Weights of a small image classifier.
Training: muon at rate 0.0017, batches of 192.
Rows from block 4, named by matrix and row number. Rows with one number belong to one neuron. Each number is 500 + 40 x the weight over its row's rms, rounded and kept within 0 to 999. All counts start at 0. Numbers have three digits each.
# gate: MLP gate (model.blocks.4.mlp.gate.weight, 768x384), inputs 0-191
# fc1: MLP up (model.blocks.4.mlp.fc1.weight, 768x384), inputs 0-191
# fc2: MLP down (model.blocks.4.mlp.fc2.weight, 384x768, transposed), outputs 0-191
gate.351:490502461483489450534447512513481485521487514466513496519548479485483558493467517511489432467474544453510493502508521536491428498498534460467467468431485486478517493440531541546551475472449507416442527577491480442496528537502514540483542480487457546495442494515425513590517456498518519459531536551527544474470546472554548458521459554528539566478465550487481463460504500547540541463475514485455501471483522410514505518496469527536476512505475491508446453495484507504502467536438565548516526518469537516515449448578433531579449522421439465477495483510557558538487514560492545503
gate.352:479462515481459477553508492431521480449415512502491576538438556513494466493509450503519591496408445501559495516531482537480436512446480523466547515525529486543457490491559451417518412461494520479527476484560498495541504541417584473524512474542517493508531489516481520525518518535490479494527483496561466551451478486499523506534559489456552451580514517551508480520474490543487511527448555533455549504509519476498424441482521544447461469472529493526589494518486518524472517486524483477568461530502489533415479493475511487490492476378443521456476540540463510505538475498536450461
gate.353:477558493486450503518512558452468471438546475441464529470494479521481460451429506480452484492522489506512513538460419481535484548484470512450493557464567533486526503509555467443451542534525518490446519503457481472518480557464523492474433515531445579510465539524523568530483479561476505497528509511476453518472551518494550466464566549498461558498439433606543420506513455554484414524453579529484490487502413556426484429480456439601475491460509518495538500514496527474548459406545452439483423452447529569495550470547454464483473496461486570435532485527498462512506481556474448497
gate.354:574479529517457534480477468544496562522446508469507517508557562513441532490497463459459483446537468558491456497521496511476508539515540487502522460526477452464441541532416424492576499480502515476474487460521492532544502516530471522492502439466495565457554466543539514482487500513420466544478469477611400530503510569554576512499540525526541598518513486526481483507537544446483520497500474444525530514548502465511485491485517514526521429457524513467525532569487477548473429533529480520563478533492527504409457496551455475505488471585481527523432581451546558506481457468500456506
gate.355:520473456525489484554557489446486470478400463512510535560449441519453534560533554481521457475472480478450579465552409529532525550535469464475530536447514480542494554429470457447522525482500491544582460508586479486553463503433511467576494536507472595540463422481583474470543590525531465445439511525533567505531516536430438502525482528500447512532466606527511457523520491521475514518444450472441497489517561494526509497474463486490518482458479512497611461582537503450584433521478509452494485524470484425547507562519513550523511573444481539495460533430459504562489516439515528506
gate.356:597495400524463439519544504489449524503497546557534494476458472539497563492515519551495484537474412500516504570567495559450494459517523513474532508486574492519513441514494598491499592543497432457494531504439515431542531531533482557526465534575501499492507536506403527521485481538501514425489493461467482440582509510460485494499511466531461602454426519493457521498536478508582459492427496411555485529539505529493525520486485487383541551474496509552497498478486460531458499460447460506500568535559437495489451535509439474504505498503514470503502516438550573461532466560481460482
gate.357:494548463487515442504518554421490432457496585527479497521441543592506487506500515574539539535475524474469474513494453523477364495472465458413507482529438515506395500544454506506478546509427499555481575415530530491505533463437480469532483516511487481533427474516484549431586506460470479496544492471490544541534509539507509495503537529520526490503513509498554535531480522473524482486517465567481557523519536472444465501471550537536482479397499508504500538529492551512497501490534424524587561491563504487458470440487473501534510553542489494449500511470555491480492521481519511505
gate.358:498546489447553472516447429444456513550515522461515549481457505486471478541472532535464457545488497579466513454497480470494502496500504515508514539507455487484548455479507501469454483525489468468466524486546461486472442504551513488499495538516517550530501511406489505506463488475530523468565564432493529466493517540475465479491531455462431529539512538418507515488569412492475573478539474534502514424500490468578528522415554504505584538540499461414569499493484472441534500502551541569542483488535478531498550508463527476467526552435434497499453548516460491483534500488472518416
gate.359:484505498414535460462540562523422526430536499545497578475523477497543508493528519516548557479528437483443554465518494488554477467488512446504512524481454461493472457498517516496479448488499565452423476487546513512459510443517408496502450499505475499577508517459508569519504454476560506484511527482579501578536430488515575418493542578506472474497442530556576514517568495571478565452476441466516502496504518447516443469481462551495481455510548561502502528498474493467555451523449508599545535512562525416468486562499499462516493453510490454448431514427471495484498523512506461508
gate.360:454440457511453451556512454490564466502461541488473518452561544470512494451537503450462550523472538432481427521482543517540516451448458484498473505484501478564500527438514441549481450453504570456463539442544491510471550449504484593507438494558488462509390474494523532405480469534447486524505530518520608462523564520434544501562475472504459545480476452508517520502508552505459499473452526536455494500529499481461516449509471519580498483499457540556455500493429466507503535528486465508428515490500513532588443500500492570529519537479466424481446540477573545542506504479524496480
gate.361:388512544509558487506516512534485429456506429435446512522453567495474475507486477523476567482451477542509436441459573426533546432569524532444465568597506547477493478498433470459522515511431425530519479532465531500518514489447478514549545539522478477550464485542471524528443525599493521541517448430551520473514437498437453475489500440536450516543552477527530503453507515558471484432465468480546534524469555473499512499539526486540459563511463481562496481489524523494588515486542470423495473518499505460492527514531490560483471462499517489502544478485543467458426503456509521472
gate.362:518508495516506462519468502466550509550506579537460576531530475530409541460483480534450486492566443502515449496453490464493453496545473467510488457517498483505521481505487468485409522485502487478526492473487488491549435460478457457483556530557523532525412481504499521559501526446514516535524516532514518417466447476510478464477524546476548512468476469527514555445442577557573504503508497484471551495431547520519475443490469564497504444516526530436481530473536417470479550481487464434513497487579566492544462484500538479433499461531407485498567508511534505555459504507414429485
gate.363:549482556498477525501496580463462576555483552494492531494462473416476485393531519504421504536488485485543452543512507460500449482489524517553520485526480505473551397438493511455529470458522507476462542435432484412519593502430503527516452554537468508460468440497482459514495519439489559554503506556528522450525573509474476511496451502501448544499544488502424472529528478453492489510496563538492477462545518455488492483455497536509548510587439517504523484491493537520550500524477495526526445545530471433520521510497462470440473584474519431539420513453526528495478468504540554476
gate.364:456532509489522498493535569528483533544519540499446488499411543446516578478496524482495475488464515469514495507454447427507499497440515536494507485528514480506485548500550513507496501501496476485535529455476556568489478455444522509504525404502530497549427499478535471563454454511483517472468554509526499464452515482535434543482450495452479451496521465467440486487483451510573487387460532506481517509542506526579510507564474485501455530449573557465468510479523516582480497511432510468578534470455474446471452575449472498462528493486534523447433525508513512573525521516458509444
gate.365:528505545525581493488390576485490471513500550508560526536462453467505473523505546538551511531431509484552536531613471467520443540515512505604451500498503544549547444502473535472539556500423523467534524469470445436571430540476502461517559558529496448526526479482552503520498506489507560527526477507524491531545525495524559470476561483449509573531450499436510523476484505468463508542449500531538559589534501477521479524558457543463514477519477490514508472495466474461481562504476521535480414505455521535537499549518409519441554480500539560448475434512574494524416456520496534489
gate.366:463453505461556515481478473455446469490493485490456536562498493603493542489542464475539494566507578456538458444533403530432490474510469557531508495503561466534432527491504513578499514515488435552501522508459489497546461554497566522447488538565542493450555528455520518572493514504460519546490538539391434436531490518529442462443490471497461512443515478558454553530485489591458474522528472450486609479447553478468509509516519518469496568513517573488463571438490515491536521514517479520483488547547548546518422397471550546507482524487486510509491550420483471527459538463550518455
gate.367:435494474555467414565475503436496479481440470461409528523506492525487488456594534550507549453480513415445498480545460520550522471526511439527514449566480486487518517452542482532549549508490497475524478511482508496490492462427463532528544426545466486466505523527483554616498474482469503426490542501539506559516512482504501484492469546544498588526495565498537513504574510530468431487440514509491481462500577537533461492508580466463391492476453411470537510486468586404505444485494546530464507461397522454488503529497438466444471526498569528551445513535475430523482465541481461495
gate.368:501480515488523560512471559416523517545538507565533477464525495501540460507490479459597557498485470517465509507485433574502499594476438491438524526469373459483512481512497557512497506463474536475552510457455495508463476472423532462528403460444503484515405509426475493448474521453484506455517456467414430458473501484505481503514471487550497530505531520528504498508456445480492520444420523499517545520518459529533509503421558489485498492483564540515517435457517591392605485530490473481521505547511513506560475498542508496520553508529590424507573531559512469553455518543464472462
gate.369:551500442468480460554448460558535484486565490491416486537461501480440536472465511492487430537465509470487547512556495485564530567485527549505435483479483558437490467485625407493561541473481521494480561507500468458513494554538533544559487460484469514557575470434501446506553547510519500459530460509476498514531512579434455484533546502482413505517488529430526626492460496423495498544511471457442486557427581452409470470507496439509455440472544550542487479428559434461468506534428517531495487546489503498530593419469471501506513521443483519444514504509509491527569524480488489445
gate.370:497473513514537535579513561484488539541506401492444596521480483462556481453501511417498545536505438483525497537491484576502514487498410492455488434480448464519471457522527519440447534494507521532498445543513547477474557435539514490541410467566551570525471475492505503510526521501443435499443464540512484514546505581516513485472506497497493548463481421567493508475467532461550521460486420489451512468561478568546491494519523506515521470506506493507452550525463560471558566589519501506459518552446465461518526500552451538481485497531476534598516568467492497504491550553539521523
gate.371:546561461518448435481511523488488505491458505508471516488475463572468499499489519481502522470552456569529464518507516503506534461504460430515508492451409450553509418486504528504559473584515526522591495547484489470474521421475535550511480451445474448451494533434491452466512449505465451435525403484484469458471542546527500491524429472517515494471534537570557530473553480540495458444512473501478459527542530522506522596509541518496561542523487435468546538512441450486470574580465516470565540494450448557571438528487423532423565511527511500511542532499485598496482506463498474531
gate.372:366520530524518514489519442542528541470434467486505454560542487531474507458569418555509555518435480556509521547526482484489457495514505563501529480480524488542387496565477547509501481502532585463571469427519491527508458527542494575539516474526533569456502547554461488472415519523533459546454476451521456469471459494514531509530573489500462510466459525414470428503470520522513496519570453496537513457593481578452470473481471425528546543470530490505573551421530444486574447473485519444488483486569481516501493533449544517482526534460469571530490471523515515513445531517472495502
gate.373:502554401469459458486526515475475452488449586530527569446570518444502500454427537540466518527478506555451442461492492425448509570525550472482505488510524437527499531521492525400547456452529423558531518495495430486480507499447506507450410411547578474471504497512553475497473542526411477534571525457436559406595476492538493486445470572514454559470537528470498517518568570542544542530565460488514554494537482550559570509482500469489515561500467551502517530510503469536466536479492450531576450513467468514529385496474527540526494504513502565520458502570470546475409521491456482499
gate.374:484470565533478465545479463480505512425460567474510453470570566567527580426448566568506423519526486500465483525508454486516507502503479494455564529562518495483490530498443530512501475511528492463495584471512509425543479478507537526467457555530494545518485555561528472493482512437489527534467526551516462535465565502565448445450535526573445430495463504491581539435506403514421550501509468471476474497400495499483498533454487533503576528525502499571467503485577543496477506520502558426415511405491518452499514565552518514540517475520433479454515544516505607486493488569513521485
fc1.351:485518445497506519418520527443510516499554490494537462512560530511425492515494502557498563482475475470499510517514445440421581410471520472473516534469522461486469531571524517597495506484437516446533563539479441475505471489458570497542603572536443523498516498493511541517505455436517575461467563480538530533456560598534491412471494536543468491497450564490511464435560431534569522469452519493583546474461447509424485510530451510454491468481535545549507537495453489522545546506476503383528529545491528505451423418565509495486509514487429514554447509512448437517510518502506492531
fc1.352:475545457555556526498544460462454526631544444432467445543468452483568594442485438479486550497537494519499488499463454506458505532510507448456472520461518441548527542471456536526502470450474511450505555505571473482517512488495465550480440409557524498493460537506504566500474443507571555459465460469509465440518552471516416529550524445446550489561508462515528424498488494586500431450488515509540550479540492451513464515498484525532521514487510458516485522448492465475510475530587462576464518524452541530527555517515536521431477537470460406534519481512544552536547487503525461482
fc1.353:578538467569535502548439545532530531486485454511475408508563464532464530560469522432536559510495543462442489454480498487540490457586481459526529489429545523501537479561464486524469473563525500532494524474514514483482571604450538513525580447470518516383440498534552503472470532558532497507497550525517521493496486460460560569550493488510465463465484473558576453504447440539484461422498501490512478474535497481483478517465499503616443469501513545607518439494476462580526552527493513489555482468497481537474529481481433581430530444553497460443452444407466605424501486505511466534
fc1.354:466557499435499455487540501445550526512478536555493512460446460549560591474548522551497488476506572491493570553495499504451477517488462491469508510525551557545498465507513560446380454528514480539491478574404556498462494474445567450522482537461521406445569482450494473487563462496504463486521511524519547499530545433469465483512463461509528469546420518497521592484479448499449503549479467505468526453460542532462469502504522596543485582534504533509439474477501521450515555469482501567448476444479521527575557534449508490458473570431500484437529373521517424507533523454516505502
fc1.355:471617482511441512525505477492524530498479543535488505492474543482567485604534466472525463511420437425577536541546424467496434529474478557473464552526540500483498472532535476432521506490580548499542472566542418542487456504521521463493481458559378533513516527483468509562507574467552532449473511528494491513504525541444505517523538530497531471533480527495467467495518442558457514523541450496473513504400501459458433457498484515467569482491527463489579501478470548447569545408464468508505447464505431471548482537448479560508511458472544538498562494499468456491527527527466426548
fc1.356:521482579464519450479439497505501463551507392531568532528458477501518499535501536484462476540497559492483601496494509471531490537509478471541555503418530473551524490522523500496446482527508514533421452466543547468542482535544525507485521487471512492542528521490524537478511484462556481517530530469488523488441493530489491512483559474468523519502484524481643526561520543530542544453486522520486506555504459513516512490529542501461486509491461563501451447453577472511451476540496473468515471443472462549576519496545497522433531512560482561530439423503519515516599512481514497505
fc1.357:434583500466522486483463557423548476482533594497533511502525542435481516523508472503517469550488572462492481512463515478521515479524433549504539543501492473519501454440486455481426479460461480528481525431471472533489504476446524419459448544542475487518416515536436528463572482473442488540503478504477536503562500486539500450509501531486439486532441474564469551529503476497457411479560488508471497527495452468458544508561563512489527493512483491570511511551468482543529496588466448513527458458483521392552486477484472575507488466530498423504512508484531464503506540461427441501
fc1.358:467454525544429501428566512536489531516485521552478436558491504440417431508462528462542525480471573487546535523505485464498520468466524466550511498420559514486433537519451507524486438514472523522456482578584537519499572550421523477507515525466503452500480461558489457509488449542503421482453490460482515457584537485442511539449543503462583542514489510533479455476355557568494447492464502471545470519563478486477470588518447545486488440506519519522540472513438481581464486498466453439449492554535491540522488540503510485490454473536496529524481504500481506502427455428556539502
fc1.359:465449494561509460455497484473451587407536538454434556427490502443517523478504561543524585481447468542505515512509549525529502436531483476469485548469523428499468546524518541452434467504464521518477514470559389540524474506516461528438488551472565485488487557543583539467454386475506522537434462487539482526538543533500469452551502491512474495552493490550517420491505487519479518495505506518542521488519472548508551458461500553479451545570405501460476556522495489532595514512463624509533428546503522516484515474470493550531504394514403504501487539524481453449482463481529546493
fc1.360:464408517501512512575435554514548481513492582484522520468555500556433559537425501483491511495465504558511526530588492511478469496407488511518439499495502468499531592426508478525525540434481501427552467508588458525502530489491485530556495456554478444500504524528557474459470516520525502477448573510565549416479500488444561493538458481467477530471504473556533546489516520492507495522481507463501512491530482446489398538458488519543461502530531491579469455473504465509501533513446484463481482530474503490532477544470498529420515510452497533530499492575549513456469468558486450484
fc1.361:457497547531502516497500442475550489457520482427500503421476545482496578457456420496526467460522538511491431542551557486464540483543500547481442506535440441465464481462565498548488485496511530595448458497498468525541544488531505537569494432448471450503493463491439515595545557560488468535452456483522404477483483528503518462487549487531469518480535481511530541529530525538421523500522473455410527504484489470495454512484510492467505482495455537568530443484435534484489513518490516497479508499472495506472418481565477610449552481520446424454528500526536455488518559476519493455
fc1.362:489529551510475494460523514449523533529473435450466482531444562532494532513522544550508567480549484523544436506563522439464561433561473520469450554481463440494532461455450508511426451541480442436518512524448473479594435533546521481555508547516435489481439443512460526543568526497461590456566512416576444436545564497482459505457477547435553552387511520532489541468533527483474449415523467418465502460453488534540512451459519485531515448466467525491518506482487562517480487446547551514588453484457489549539488489515533521474465481464482492456534460559496503478417490515486478536
fc1.363:524545513475479464496461517522519506469474487462547519491540510516479430590518480534495466525526475585487474558464454490501491518494503537527512465543459549437455527528533542463444506520440481524451485564564640478505498518488505523461522511441506500515489557569545505488504533544478481451488511492480483584513543462521504559395539515438545447466464499474524574463431551555495519446559525449480535472429449535445480487466583464511453471425588505490540510530515520494526460488482473390484478528497524502474430448541581581506566515549510562494525492516504517550476512486495534520
fc1.364:529495450479467510462474585474438517486522448520540534596470474505536523486526547490470472497502519474459487512502475559476508496545478538534482518483507484508482600514500502470411500429542527531531515489567484532549516437482429530445501448540481466517509492479542452540509530505465437465562588513488565553507522446574481445536520468523470458413513485477525537381528532547499558477488493523506592528501573502571495536497423520512524547375507509510505404526416594512508555501514485476537582470434550473469466573447459488501498506481551470504460539550468495395501549467559459506
fc1.365:554498469578526439486467411473522494543555546472500515435369480498556483479499530591439525454478487439539498528512457515489514509502493551506496417494459560510507497474500500537543487554507510477472412487410494463556541435477451525446518526503495496472510512445533423541513513485459476535507525511483536519474466423522503466519526521553593515483472459488534515417476506500496464568549498469505497521483482453471510530535483452384498561514494480510513468486550515472498419468477535523468520515485520522486496520547402502471501560522467441498540560570480528514465546569503507480
fc1.366:488452560564378472519534544487524529485480513457511506508504587492458448539465529584501491489564477504530488451554477468549494483510494531482493512503446480507522543505520522572494489519502530489471536451500550471467524470543501533458504412506468486530509434485501482459467443536495460478465442566497544508503477475456530501423492464480447579456470454486565521594481435561555518496524499475448529481569587527506549504485494504534463532439508519472448401431458513477504487486572544550597448464507483517574503435466532490524523495504495503510545405507483563493485495545488541546
fc1.367:529491511534569598546487494458503442443509509485408479504554512481460519440489521498570498507530474450534517456497510444474587565515524480530489523440413529521490440449474480524628511536484483476452530543567434512518480477465521559511507466503441521482406537507491519504474503494594465455578508415526621551509411488545489527460464478543493504573566479507536457524488480562487553451485540486485485526518509490525559475480556594514520520417509470466382497511523460436506470458518538520454495470458524567426476477529538471441492457402535536527485476509482513484536433496503489524
fc1.368:474487460537539521517430579449518466484495613564505474448517405479473460410516481543565563538515550484474487499513474507484508628512474570421484430469432501501557554455454516477483490499425510499566512532438523482527476472484503455495528449472480521488382459425471502497496551517473478465502433503504462499501491495457492491539414532510560494515506485495533486487513512545485500532540550515487497509487430518480584483467492491489526557489531519586552465515467549456557516526460475450513573566527502438549494450467549578501489493498535410507527518517446533523522519437509439469
fc1.369:581490519498478428539503485506553429487521493457452498557502507431491519504486498387538452527494513512502496470545467493579504546451550546457504502482488530483496479496537445505597503471475475496447510497503443489521525569551542513558480474463495512545581463430477456516521581524539519490529458497462512464586538570462505496513489479417397498572447499469529610451458475428466510566542437512443494539438535465418474503532474470467490475478516471519477499425514449522496575531456535487515494569530562477503538548439454479471493591525464496421485531486523521480534482442479525477
fc1.370:485480508518407486467489436463479460470455534485544446482471583535416495537525498518466552556469492474520473503443525503546359466526486533546530557506553482472518465494469483548490532482533487504550576445553486523473396542465478480497521484447554458487479495501587423564482526478549579524530480562532443510456490441487476527463489516500465489527493551555526456506489477519550506493520495548491510543483484402490502458501553460495526502519512502529495485467526448462506481551447554519528543544534546494467505518553495537535519552538536537564541506525403555552489459441526528492
fc1.371:489446538502483596497408500482477531499499476501548556471540564488517511493523513532501570548488518515536514511475431479567486484542503477459522475506479494542567493529459479522574499505531518517429547497527490467474470536438514480495511508515510459491447420473554525514541499527484471472527520541499508523561461502412471482459504447499515498531485496560505495489508449564608474502525530478524546431486538464473472512520450454513400448482486527444526512494501565474530463543423516464480529442507510423472516518529452528413464496492508531510564546512459473504495454466461546435
fc1.372:506525434489516450464501571474552542473511497497531499483509550496551472495495535488469500475455465376554513523414498468575524410492413559541479460479421476529548552514490498452453525525527454520488535591473560530463507403545454492482503475502558492498544482469481515517506552448411462462497515585490555532570541495547489484480567555503474511576515480518518533481507467481470495498532431430532470458554509496519537509499441474402500441541553419514444454469491607459450520429474530482493526537484505489454524484515571543499495484516536472415450468526468532470472502471499462531
fc1.373:547485430436547447512473452466513497466500487501416588501525530460508465432431513527476470504449490488470465519466576497436523466527517399540534541451500534483461542528562524514459486499515552560457485452538457524512531438502452472525425459492531472437505481492504428467503504492544440493468466539451465503545557465477514510571487540471452474560516442508554490492508500476499489502452506525471507513518530501521471510528445557566465496498414491463514504482489561541475563522482552479544515523464570573503519481495501507440555470594517477452545517503430521501465416505492536501
fc1.374:443432551499480483509508496479483467512480505549442510540516531501514505470526552512493497520543542490507456525492460412470456577493519499455505545507527403537525504478449471535493441496579522458542532490495452508554509493448537532478522594580548509479466459532565482541553471485510491543510482518481493530459567464446477448536560419503443457535519475536494459442450481528510523483495494532456484468499467538467480529471499524566485480583473496505542499538429477423456580497488453550468491502530521473523574503554465445546496553638490511525571514559502558504500407519530497490
fc2.351:499446475457436419595460486534439493534485460542495559458507511491519496501550510566438476500510504529544450540427474537521433490548445524597454480562476531483551576487501508544512455449513474518461477535519455501522552466421516530527520499538440488419520495441512443615576506476504441484501544492592469543499502484481472640481528406453476480446460467456517490531493526525549532481526426492545490462474469589509476540525463494435554467413490447456501523573503536473474431502427530456555520573493474519486509564554472546530488536501524484484455491484499486540459505516473526487
fc2.352:508515507487501524652512529529473522500510565482477510510452462436446454548517534448445462478506460492529467492510405481486464506480485577512486507531521493472564523497553533514571445455543527578540547503437511524489538493524427460448514483555490520572509554480462516492510489482498526455498563496486564528406525424554517501468484531497433558489446541457466465467451492466456570496473526515509479530547447485510570535467473489530613535482526488412437515519482540452527499527507509444541464435544560531477433497490517488590495488555565524516547476448509534498511418521443486503
fc2.353:560599469463481496471576573510488532590481464481538482512510480495558408500485472470565468535553509535461505506558503372465472453548450519482479526541477501501546417453485540492544496547551446571424511535456564442513474440476501551559537467497490522444460523498458402489548516537539497501525505491546503543457455551492568496462438449477470523446511466489502527480535471463493534510550611520472496425530482541489542539433431519528476510546555472517439492475562511561454523523438476551488490495490558514504544535407501506481409548495532417573455495608543489506573436508482514499
fc2.354:498470524543500471481507467480465462533461484501508541487558471522484466510470528521488466553522452484543446518454507553490550465518519436489511455511431462415557510476482566488503472426545514487608496410540542439503479436512479569570419482480425528461500488415518541566559556483480477513474454466455470458522492479475475483480469456522451538495565462520504465511556533512508478514536521554456511445577563522541460487584528527448471529543497497531361499507476494505513499499495450500531504490475577447451469508476508497498565553506574535505533559471534537563451521520448558460
fc2.355:512446549511515550551478474522467547556436503481550429451501479504536539508555523470573483540518451548464520491458532532489519452504549547489554573524525551495421507498454513533512489471464535500485468529521482523582440473475495499524454538573458462568472479549607521569469504456470422604535521489561517502516519500483536455472451508440517499553448532499425514475475498486540534509418442489445515455528520531524487465438579455478485474559479487528476454564440541482451540472503423447448479534524412425472501468509475444494475527500488445549527519557443507500519517531516419478
fc2.356:499535506484415498462496506531501519439506543509490558410464534475503473442465589445509403449536586525513549463458521506545492456540518480488479521479487504506549581534515495479566510461538526509529589491428560497540427431458485522493528495516517488512514449533512541472568501556523540515498493503564513504512446516583503573476487443490406489523476483464528463460481511510563445520489500498482522542482489581472467577469530464514434446420543581512470478524531471475514503507486540578480468488468489457491574526506543403542474473557495464523493506439491454477489502475479500453
fc2.357:463515479556445491500541443557503464505495526523503473544476447511506543565449525517470549478452499466511569476462555421526473511499507496466483510419558515480499528511503528496531506517477578514486531611452529515526504531551501497529514543482577506404583468523458425478482516446485461476425492545487502476469428437424463491514497500455513510459563524550505480483617497511469484451485544436449440512445556483572456518511524501562469481483460455503434518517548521516436471437479535484460506616465454454465523588521473505555486467478515501480513527489445449535449489462519462531
fc2.358:488487490528507465513441438468532457475486467487467486469440482477453474522456497547418551550531466468423567448414453497530479461557495510509418528474479492476582564493563584482504515543571600455529491496447550492551430537478480500465461494553454515458598497386523511483513479517495443505532541495462513481454482496453484554595516512496501498434452477460530482523498494577521589513474500499487498451445493516588512562452559467460485549564395465469484463501507495527479545512521491510513531517481436510462464482519489523499482486479497523544581508547496474483565552534517541489
fc2.359:516528522553443567503490482462496490545518436477489547464570558517477468496395537481479546499457447451475542517432476590502487495545433487442550586463499530479524545498551562568487470456564507503542458469541481532526526485475512529497573496495481436493494478563418547479527530508541503492504494506529492482488488486422452571452463529492436491533532409447495579486485465567546475560519497515546537493564493483454470494507553392506432436489494504442483474513474490523530494436500427521507479548486532415604566521592508507459449482496559479584434521514510529527495537461493449536
fc2.360:511501495516482469486502522535538516573541483514534426519521492520476511525498484472459468428565478515447489508535502529445501476549533575443495579545550465490397453509483517449558472531450577493552480535429558535447498530582476475584506541493526526467479514512527482563468484528494562575498502518489519448442463499527442484499559505440514524461523597500444506509513497459549433596469456537483493499491470467504483405484423480440478474425483494549476508515530499513521488553533494492517435548490480524500468460469483518461484524594484511433572432547496542465555464445440510508
fc2.361:537493480543503450477457469431494462495488442552487537457545568527510411540453505533541463483482526433443489526457507508497479515408443466526422549478485491465470531497485454527467455487501509514516594508456542490564510434461515460428562496498525494478406514440472537543570535514453481533518512488491539519531473481505513540491466516494458437506460487493475427463489581416544464487536484474535570502559476454541454440545443581504524557531484462497509477520523501475525518520464606507477500551433478495433496444460491543473480513506445482535459457441582463452399466545586546504
fc2.362:481486528458475520495479499469587478517462512525526521526505487504507586526550467563490479519493439477517527544468503484441377557560523485528374456439579533558531448463489457506495504487586523487540468474409481481628517472514542437478491426541534442529469542480523554416433511514453536527497406529457491478469490472515500480510502519471466411470472513557490493556591556540570499443436515481430542466493557542489539496449562498483485491511453485498558525559464521491518596510493486459548497567540511505510466484417493458539475494524565521501519550492532569502433542572570517477
fc2.363:506437485500544477476585495407482503484523487482493431508437541458562549457517460466460480521441441462479470514495408518494474447464511513592513427561436558475436481457525515519541500433444538440594563447459510467520501496389448548496570498398432539532541488497467527462531619451490570543531541494493562502489581529511521532506495514561474577509512444577472486420542438458539481437566493532499517534527507427433506467537560511469475509492488508507549446513514501513481564508451473563522472516460494531512583485461466423445432500541446507525455535514464497436536487537572499518
fc2.364:487411581548570461516541449470499494539512490464518486448546468493553477471466500517485512459451537463513507482466452493509522506495508472466510512425485479512478472486529503555487536535475453477516475525454501470529526517452437504477514556517580532453487459545583479491526524469574564453451497571476480447505532455511577480531505497469512511524482533468527494557568509491475480516531493535507483455544483468481494464479488511441498559528481404483485469551503523420484425513486480478559500536503534553507477424477497562532499478519449438525506448524462426544519524383477523500
fc2.365:384504523464500444476516457525548512486440470511480450469509527544522523550586479474490464420588452491515517555514514453513468503523473531518453530488495499530407393525478479467544481441524484489471502596491588542508523589489557524514550525498459419548557455481535520435510547451553476529471562497510518517485548516514437508499495465447498572426480454533495446472544494500542482484464477501523491514544409498534542568496604445524508482446482508535548458512437519497562508466465510510526477514436547508540410447531572499542564434453497463512587436506491521493470506545503460552
fc2.366:525453511483535572463484552513501495484484480521501475527565508434485517496517466491487557499523484573484453530452538535507538449552469462466451520505494547560429429487469457574514510494537564505446487459485422566489520480569497557550563449546429502541438541530493435556488456509551439535484521418527467459466491514518519494497508499440595505424463458483475503480509453545514554475528493545462483477529587461496519479570507511537526437432511509534480500567516592518495513491522519465503508485465537479495561477560516508531435516462433531494452563489508455417460459462512533454
fc2.367:523475481504524489467543537569521484456530501482553502569427544455516523472475410512493504505486578504621460478494439541516580452442558532552538486496490475439503515417520543503547506530549497457496455489465409514490487532461524492514596521474465482457453514542449492503565494495534519555486472476520438462502512517450450514507467528469491516486502536511537437496536470475512493553462488535476565529470469538449510487479525532465510575425485441474468498551547443432568459523453473475508564560511474399543510464542514520526515485517426476431493487514476503487465516559474547524
fc2.368:543467501465565480494510524404497571563407481457486502489446542516527486530431430524483533455490519522470450507476552558445510513531499474517542462408536595512475500447551561546512560516538456478509438482503519511468517546422473541472536566572440477472554503566576495551499598562518488472433507548533580561512502506508463452478561506545485472487540517495475550430448491460473449496479515498455533535463504522461471472534559434543474488525503507467493489463472542584523446569395552508504474511495529480509513470559447456465543518489501491517517531476481542447498532512508502495
fc2.369:478502433519464447559523506496468514470507512491521494483504455550521501455493482571494566529504501533524507500532473562482503444485515510490451466549464481559509444556441493531599425512561517515552429520590499521478524537449524489466508503483549564515535492433540522430577520427448467443563447511493404477506355544533485502559521498521466430516440564508521504474546543475552486499588462510547512448493469594484437550483501538504494519558461480481547478518479475468525538561483487506421546528513430466443559541533493558451511491415522488525500496529505455532476505527458555501
fc2.370:531511518492509493514434536504540520489490513500466530488486487561557454520462554499526538572568580462508512517519406440504446519558508497568511513570535425553505500489555547490526545543475557544456434548508538510538513484451464553467513529541527480468501509514459561473573503505479494474501553482508515522503478458481563452532501544511572467498482555478517487465502510507461512560391496504485496474481519534463514455519485526439530570442556614409478477545453518504465503507466480486516467533491465513474493479542441519427626479470515452548416448541587503528466496531504431516
fc2.371:491507487583529477505559462508473523484471485441547489527544464493513500542446458478494487473536546493524513450504597470442510504487481471482584516477584474521525502584540444500482485496481525559512462441540490522541562480461538540479573477529553554515493527456495533535439544455483407538499507472457486481480416486530461548482505407425515460483505494419515453554490539354441514486487517516494487463511455474436530466500447507499496492488505458485468542547484504532475518425440519399551493529489415520514494433556477481455527517521545547499518528506505505539518500476498454444
fc2.372:529545517456483545507490410522511518477437561561459395458528423484516534551495383540467477517538482506507541560488502492485489519442552479502478525515518460524485538495459516510522520484456479493536484414456544538566495477554501462485475505444519512580498503568485535537507501492511453459457511444476461467462539483445530529483489495455433496500517510469495439498550531498514520430506494557469568503476499423494566442458554535522494543434520486535478450490526492525502394502502474420497498465477522558478493562512487492517586540547537462513547560468476486513479464529518457485
fc2.373:504459492508402486505545453447513547534516544488493496451568536466497474560460501505468499553501560493526490463455511522514551480484443572587513521481517489482531513445529519509465535433445560458524483427498478498576471428550498533456552535421539521494552474494481531501505574468474555470432547477463509502524500465461487486466450538452563490446516482448540464535523471483520492497401449524527486550444554428492486500542509482499562536479548473540465460533477526526450504432526447490534555496489470489529503482534483479482520491488555544563410495517515500482517549566538440553
fc2.374:472490505527492542496496513515510470500553497509445507463553480505539527522524510514434537488535554507474494525467490432393429508520521541474459456556432491516497423482477501391465482510517524475493461474542418562440504534536482469511525462457467517485462464551479541548511431542497599506511553521574476486514499481500426541540523500547550545592502471479477498524494506406505484554556486483514500460430538535538526439574471492520451556522571498521464544538526596552463496461527495431469466512564492484507432508536515480478523433512467543433471480510473566438503509526449492502